Weights of a small autoregressive pixel model.
Model: 6.27M parameters, 20-pixel images, norm layernorm.
Rows from block 9, named by matrix and row number. Rows with one number belong to one attention dimension. Each number is 128 + 32 x the weight over its row's rms, rounded and kept within 0 to 255. All counts start at 0. Numbers have three digits each. After the name is the row's rms in percent of the matrix's.
# v: attention value (model.blocks.9.attn.v.weight, 240x256), inputs 128-255
# proj: attention output (model.blocks.9.attn.proj.weight, 256x240, transposed), outputs 128-255
v.192 103:095152141114147123163110130082129088090088136127171111163134148171049111153149089175159112076191121171140130147169095106142147092138146103155146149092131097177148126118182150118077114087152104117094089101141125066170110141221189151163100092134134095144141132172099107077171069102126081066135125109157120155114096199119125098139131162161135163090109122158125170167125101134131084120197
proj.192 108:084159104062122192158152167094166155125181165105141165132126140105141128096096142103158093186147152099131117094116133136152070091076146104142115080090072102078132157126115098101124166131145182187129113118081145139123114076051076134140143138168089174143155167122120178162156154188158151164103072175105116069143161090060090096139123183107141125121125160131105075124121094102165124115153
v.193 130:081137167096130135161123082121131214118093061092150157120114108114122069078119096158101121098109146181129122130079165179113151151110156055162136130135152163129141120195090142141138159060164113135134114115176142130121133110127099121092102139068098157106157107102097131122185103101153093186111155092151174077098098118065088192149125136144097098115090166106116157152121136163127135081076
proj.193 122:131119195171133100088131201158147051078165109124100106180077162095088102132126172110084107110124068111122133126152177109133100142102131085139147182161117070096124124086121152140124134173134152172174091075182081112113139093134153119112158107119179135119088173138127106136097114145094090084174123143099117125183093137088144163072145196135119102117185153129128097141148153149136090114090
v.194 095:150117096157107086042086205124087177092106164143155116179162086164160164196087124127116117173057053116137157135196091104155085167127202096129147071165157109080184132116111137106113137142131074109102096151148170162154126143134136168117135139158120170099173110083080097111104123116137201123155088182145108138062085129113133113083118124189065158123135109147145107140134146129111159158122
proj.194 091:096074132129069166160207088182150135153150153103075138101108160150182100098172131151180177067102145133097190141093100106117146120120106138115103121142105142179100108150123143129165088147090154115166138167114141119102053135180066164104183130164124144189092042184107106123149147150067130121089171106112146131128124116158143140085142122114140159152132129141091186147093127143129097080156
v.195 115:117132143139200097097118150123142096149097142139146094130135162105088182171100157163084060072139125111197185086164110082150127155119180171115155163108098086091167156188079101146153181151151128152114195121111080182140146139106185162148179107168088131102122102170157125106178106100116103132104148091095117176177147155126140128110170090081094123074144106143174164119123089124091111102146
proj.195 103:116170091156110149144082095144142155089129141144151079175129120140115110123100153028136131173153144139133117134135162115106120059156063095094089016057111112185083150120107145131136161141117083074171087098144115096140102119120181137119169149140113128119090086094074117141125092133190175140142107155160109169116104149165137114142127137065163132129151197160148147150139108103155098103188
v.196 083:124161149126117111070115160154088149142125146097089145109112177119113098115170088185140140078104130120103155113079146129055091143133141118152133156113120088116165062126144113104056154106152115104073156113114146123155149100163137127184165147166058161147175124145123137174113074149081119093119121188141141157106088153060117146192158108111172105101185173109101151151088093155173112132155
proj.196 079:149062106144091164109119124118164095085113141093130133134146110134095135089069170130140146124200172119098096148162120114195113057084111125117153060134071145148087155117154087115165110171154106147165131134086155089106124166129176101100095183103163141123158121180158113162195123111153138129158116152110134088122170095098145102142144173144161146192142117066052187152117135143103162122096
v.197 088:099161156071149144126118060172158060137163158135116126131127175179074180161157110118140121098161102088139175107140122149105101131107163108168143094124136081139128103090160157095164113191117112122111117126113118095165102086147126128121122121166104125184123047176093150113102093133090144057161145168095092217145222117171128105105108158113085142128122127147120161133114080106100147158135
proj.197 085:087139074115105171135092113133153151127114128134137129109175138160148130125132164129161071134141148179134143220133133141160114120122085176115155138111133146106136151121139095210068154145110070032100114135091095112094104206097123150124085163119089160117197097142105136099115154168158163158037095071156154118127109106130171101164101118164125131124144147159094085131147125070142135113180
v.198 093:131185125068169113164138130102180104101123110058068109129088147129145092078115135148159123159117173175170079141140105113105064133122089148141124063177147159175125127133164162137136164115168134110151113123150070174140090114124124133160100162119129117140158073082114124079180111104195133117163104078070140170139134155127069132099086135117073152086111087172077151128145126139141107139151
proj.198 083:075172122147098172144155135153114091143105162102177150105170109136097184122130089166130138141169098111055130060142187159125132163108155119119166136118105112103186128144099103180109126111184119190169102114144169098106139093131158121061145155123130175092067154183140159147150160153096103174135125148094091133153104140084176096145171144156128155136162140121123103153152151057137127111125
v.199 111:131180150095168121158056108102083147132113104110107137172079160090120092109196178193111133139065185111165147155113159091118130152143122091196132150104093115120133137139164155137101147067109199163143152144136073166159139094115167126141102149131084174172145108089161122130144117157147148089126110092129115102142136126140095164090076112127128153148139098109103155145129101204147154161178
proj.199 102:130085139145120125146175180142165098076102112053127199083083090173124114109077135161147155147118127116106104124159155184118179103151136140138162092144160152149138138128131126123135128149166091160116123060216121092127137140074166164108097117134134148078128172146116152139168131143111082169123119180059131142092114153120114103143183134079182130115202127107117142162168145103142090175131
v.200 103:237122138148119139116124145137127095105130132130118166105136112125093241112198120085150122157094046136149199204096098156108171102167141126125074125106136082096134113109121129116186076156157109128094135130135105159106091174109079142127148120167117108060155161139144121129121123139117169165098170171142171133147129114123151169078076105094127096100162117123167145111189124116185149092087
proj.200 098:123124090157106132081113101090095151148111151118093073135141126122137049100135138114067167149136207124083113154130170114100168129100055134115128176121212169198095157107138115088088183138090126124164108217079178104138116150147127106118120109102140167174119068108164135084050143095123051120098148148158100166138140172150137109162121111183142134122093110157126127130091099087129090091137
v.201 117:181087111129127114171108188093130143165152180072125126080161113115161142112117106064109134087159183094125195075087110122149177145095133078195122145075151104115181145181112103119139094149148094106138123122127158139125158120167099170115147152166188082133119206123124162094099171156160173161175160139130141134107104083153104135105120091105130124101137089176142183174118133094120120118100
proj.201 107:096131104107131144136199096108128158092146117162133091213130160147083130138178129138166113129084117092133143143115069097191119134193111194105117123186126124109094129116119102136133149095106163102163102119115093093192141173154109110062146073104091149132150074150131112122089164137087105163055125206119157089125135175126136131156150123151141143124100184064099096117090074172113139122156
v.202 105:121202165108139203191093167150163159146102086175114102130072146125164130156182129161117126132109120189111087131110166144104142161145097148135124149097124160116141132146202163171137189087149186168131076133171130134132139130114107160195178177133169118138061142145129156140148108167122066129089121149135146186181201086159141110118130145144175151111121103112160115109105101122176134151158
proj.202 099:091147121115168057114195150142131127089132102133210140083182090070076146072119131121088105128133071111104089164130144202123147146101142187160135175132114120115146179104115136136130164145167103073124182149173149069073133107094161113100135107127184149145149154102100178138115080112166115123155116078103033080125187106133157116112165146165117083128089121123151090108159129148155156198148
v.203 100:158100145128128195113173081152108174117115107114098199094182136149136130139156107129135141149141186070117196147095154053093091094096134146133121121123167092110112130137126107127162086143195111131112156155071146152128121130162095151170191108111092089147160101095126142143091159155120129225149160149144134161152104108159134077117135105095126132127155102137172132131117143160136135148109
proj.203 098:154112110155153048120064114141121095160145070096114111145172109079127147134102100122158097149172140169108106099132140141056114147127120077076188109122166142110175171149120129111144078134129059188134100162101084121159109170149176155092069152109157162131129158191110143148101113079151123080105148132110094156087132140109186121175163122110089199108087169131115187085107213131140088114139
v.204 129:195181178135160123170089118052122102124134127151104145132129164099048164129119119177107097098181202168168176101160142169118157129082147118157108143100081080149186099134102167138097146138111136180148187101120130111097130127113129185142083138169076130123117141126118135090120132131168141114035120114147121183166113140110119145084060106149127168121141099108116140090153103176119118120175
proj.204 128:068124091090117123154090164152144124163140075063099181193163130109098118116149110078150083171124127127104138127126166133185117125092076099156127093035131152149094149086150130165154155124161121112101142120074140117099111098125149106086138158155142165109138118137106139092131117152078135157076123156161100119119171160131139126145134157176145045130151093130092078144087081088187104159121
v.205 094:122082108108114157147170103156103158128148153085147140198149067149100133148166166097110172173116145111137214140142108115126075104144069070104174151136149171133066098103141133135152111188165059070116169136182127156165045141128173118139130152105189137138165118125203153131176126173149142133155159173103134119118115123085082140175165147116145076155134202157190144120125166117125091136110
proj.205 093:149125134125094116111161071150173154087126126201104137090141135094222113170181108183118124128125132107104099153147111169113152112136146103113130158171206124117129152119109130133108132096033125127133080110129123144135213129138139150163110133142117114074125125156069083180096119152064109140086146107169191096157088159069130123104118094129139191099116156195161132126144084099090158103162
v.206 099:067123193109148121133083075139158124090075117125156153130109154102099107117155126178092122113178096097153209127063149150054109161090156129172163120139122136084145093166109081129089178114116099093123164155154106166111104098177127117122113107080105157151158153199146111107186142151098065117032120111093106137127129098091139155145143138119109079134081065142093142154138094173131140091119
proj.206 098:154141115129136164075131124081170161120091125102124131148047166094107104096090171055130153153084141106155074119169166122156157115089102048113134133114129106121081128090140146149106140151111124155143069049155146095182201170141146085086121170137077121108134158124103181191131132096171126162172062109120128150106109127054110136077169161113137154168174147157111145149134112131125136103182
v.207 094:119067134112155127083130103144156135086129147129132072155113066142122093132165157150109145128150136151190088124113147144147121087135130180117136180157157176115120113089121147142083173168082111164144113147114125116198053147148160093122159166086107095110103111181137076089115123143122130147101118110075095153132128171154086120127163114112138082117047141091102153121178126094081174109100
proj.207 091:252183062131126138184100117109097105167174085186145107118124170093149109182089096122103140147181121140078106117148126099080082123106142059141123189153165154100134128116131139158156121094171136132110110150186127159081094100087091175167115087140125151129084125115131095083104081140128103089176100081235140159132123152099118144096149113146122134099146201198170118130164136152133079127137
v.208 104:065122113168145158127136064155124086080117169177157145105084103118110119100109078109105137102128166128116154133123118128143114098137127096144132119107102103128135121168130076128128054197117102124129156127151158133137149112139098110083110171094112148079140191191183128094127173163117083120101160116125105117156106142095070133172063146128106107120138131069197129144173144113130098095143
proj.208 097:143124120115170129098136132092171178138132068127126130184089141102167096159135160085196113138113155101152160108169177125118182157104174147130118139120098067146140198147198150124068174112073149136131106126164098112179105188113112105133102077160129142129136135058140142160095108137109151101131130075129144114111157149118118159117120104131127093152153133171131061079113117144142151183126
v.209 106:139146135131143138129128207145162118152114136119186184162141139152088105126127125097169107120118092080120125109138145089165189185107073097110166136091127150130116106127170164156117137118083099161110100056144074171093109164158137144149143081138148113177140147146095140135138112101155167159084141132111084155156156073150074126099146156135070135091093153173163190144143141069107138127117
proj.209 091:083173123118159073088178153120076150144161158157085115137098122109147179150105108159148119165168110160151160183046170141102109054190147154153077119131074118115130119201090149146073112102090116122121150146104097104099124090131120133166157163135123107126157118111167097150174200144109066130164076184179157095139059151184114171120152127129098162081126121079108090110102120117105189148142
v.210 088:079138130154118105168089135081100053136153235139107073150121119056126174129153125118122109120128103077136099110103126120142135133135142189083142120148140082091068125169132090109093084170140139043112195092104083097139113130174102142076088121134111119074159137159144100148106100175162152103157149077139127148120060162085117117158157134101084151081120156171102117125143094092093130103101
proj.210 086:131173109147127188135118074155147128103076103184162124063105146185130107117091115114164129188103194203149142124154146101143134131093072084103121121116138128210171147141113151092079173071098125138094092166123156111124093060106137139150148070143083126177100091120098112074168148119121107143115105123147111133139136138165166147114099103154115097159160058101127164142104137060149099107204
v.211 102:101157153134068078138120091170110103096150152178115174189141134175053126149157145129139120157131127066123113161156122117140133111142155121150084132138085096124107136127085096160123105091146124099124119078102110128060106101156108153072163111156095117165108105119142078143103156164129189192089172152150133135103202143142198133138133160212207141188145138109061100128146141163159139098193
proj.211 101:176102109147157133131064156099143128186074093070164091087137126161149046126104063100165152143170172140130106174085107127100065128143123107132114105087131130128114099142138110119098102175161106112074170098157174097123154128110123118155049093133094126139105093097099191094167140152147084046166090151176130095146142090120112132104066119119101128118160097172077129172131186137099115095096
v.212 108:078134118168148067079103145145095156103123126155106083153095133083102074152085162157121138137132140221101078111213067141162113185157168157117127132182178119156137150188166150164088166065146138081163164131173148107117186128071153051087114119191145138190098110112038110159103129085141122128170142140104125133097098172094104097130149120127105164088145147074108091098135128157102087122216
proj.212 106:081110170111104139172123109102118088097171133076157188137107162166145115098127104131196152094142110127176152109111131155103137154110085122123133130104093120144107129145127142080106103180151117131095152141104125154134072092213098159180190128134055070153129072151131167139164094138150181134202075092159144185132099065103135128117083113155133169154132154158108166122126137119140105137094
v.213 111:095085124108156136166149071112150086150113099111130116115099133050131152097163114136092105133086135102138182114090159191100116150143133121134126139084086093143109098136076170119121168129115109109132182157177114156112124161108181094093123132101107134117161125145145113129177126189137090078095109104120124059080121063055108152221123125127117139135082113138115066139104118142104086102108
proj.213 097:142153118130137143135115121142191105083142156217118084154087146124118132114082191094108130075120102089148064134124198072180157135137138090182132126169156128076124165075136158147082110113072148079139114070148171083155206134104148125102050125149190131075137184122089101138156073047122146133151116128107128128175087170092101138115138105146174138093198174142162157151179123108151123096126
v.214 102:159123157083088190102130119128132126072122148096119206178144132110173157146125135124155168166168095159120145153070147146188116165130134101139174117086140116056134179130104152141147074152110124083127101172109177130131136161129180124059106162117136083123128151062172098154094196117123134195064108151148150117120137158098181115158198096102083085096112129130121097100133171161157126106079
proj.214 092:167105159171148077139142142092137120181144124151058080116162116133128061113165131113078198164041155141102137128148181053142086127103089109094109160190180203136113096110148124189120144088171099122148112166133082173173103143210097158101102120133131182132181144178101123199124089131091145133177168156112156130107097163124067135138117122121164157126089112121152206146074102165143131080153
v.215 105:132099081096165150078099127140100125174122102142139081189144128099174075095128060095120161090097138157119153064119162128183072157112094070153130138123141145139122094167171094092099062199127094157031137108136137164049154144175154148108104150113069141057140158134127107124146126148121139120130180151113187131143086134133079132133146124132146122103142106182183081166129120146079108115158
proj.215 100:172082165118149109152048116176141120089113130145126124089098130175182115130116144156186161137119163133127153140099121092159184135117162100111058151151095071095106182079167083155144146089104106169179199058139061076181090159156122108129114147126152105107112096148115089155117120130127139155082106099168153121138089120142131121117100194109123138131163180173065204097117158146125134097119
v.216 104:116182078071167132124134114161134099091060115132143129175152139130163080093114111134143088108094112107105131121139066130110134112141073086149122183087162143142110146104142111199124129142161111161091126100163111136119137156166135129169145123152114139139139120166155135112161132178063083174121161158161109129148150075107096084136151152121095143083157188109140204122099093158195086104182
proj.216 099:130137175145136100136131182104112117110184163146100167143074135115076141119127105084123149123178112119125109175083169111109088082131161112171126104138044094161132133165153141065085166120142125098130124115117142115086145089058158093170111141181167175123148142123211106174154171139143149106102104102190095075122131155112140120097168105150152115108119106106174044074134154124057158093136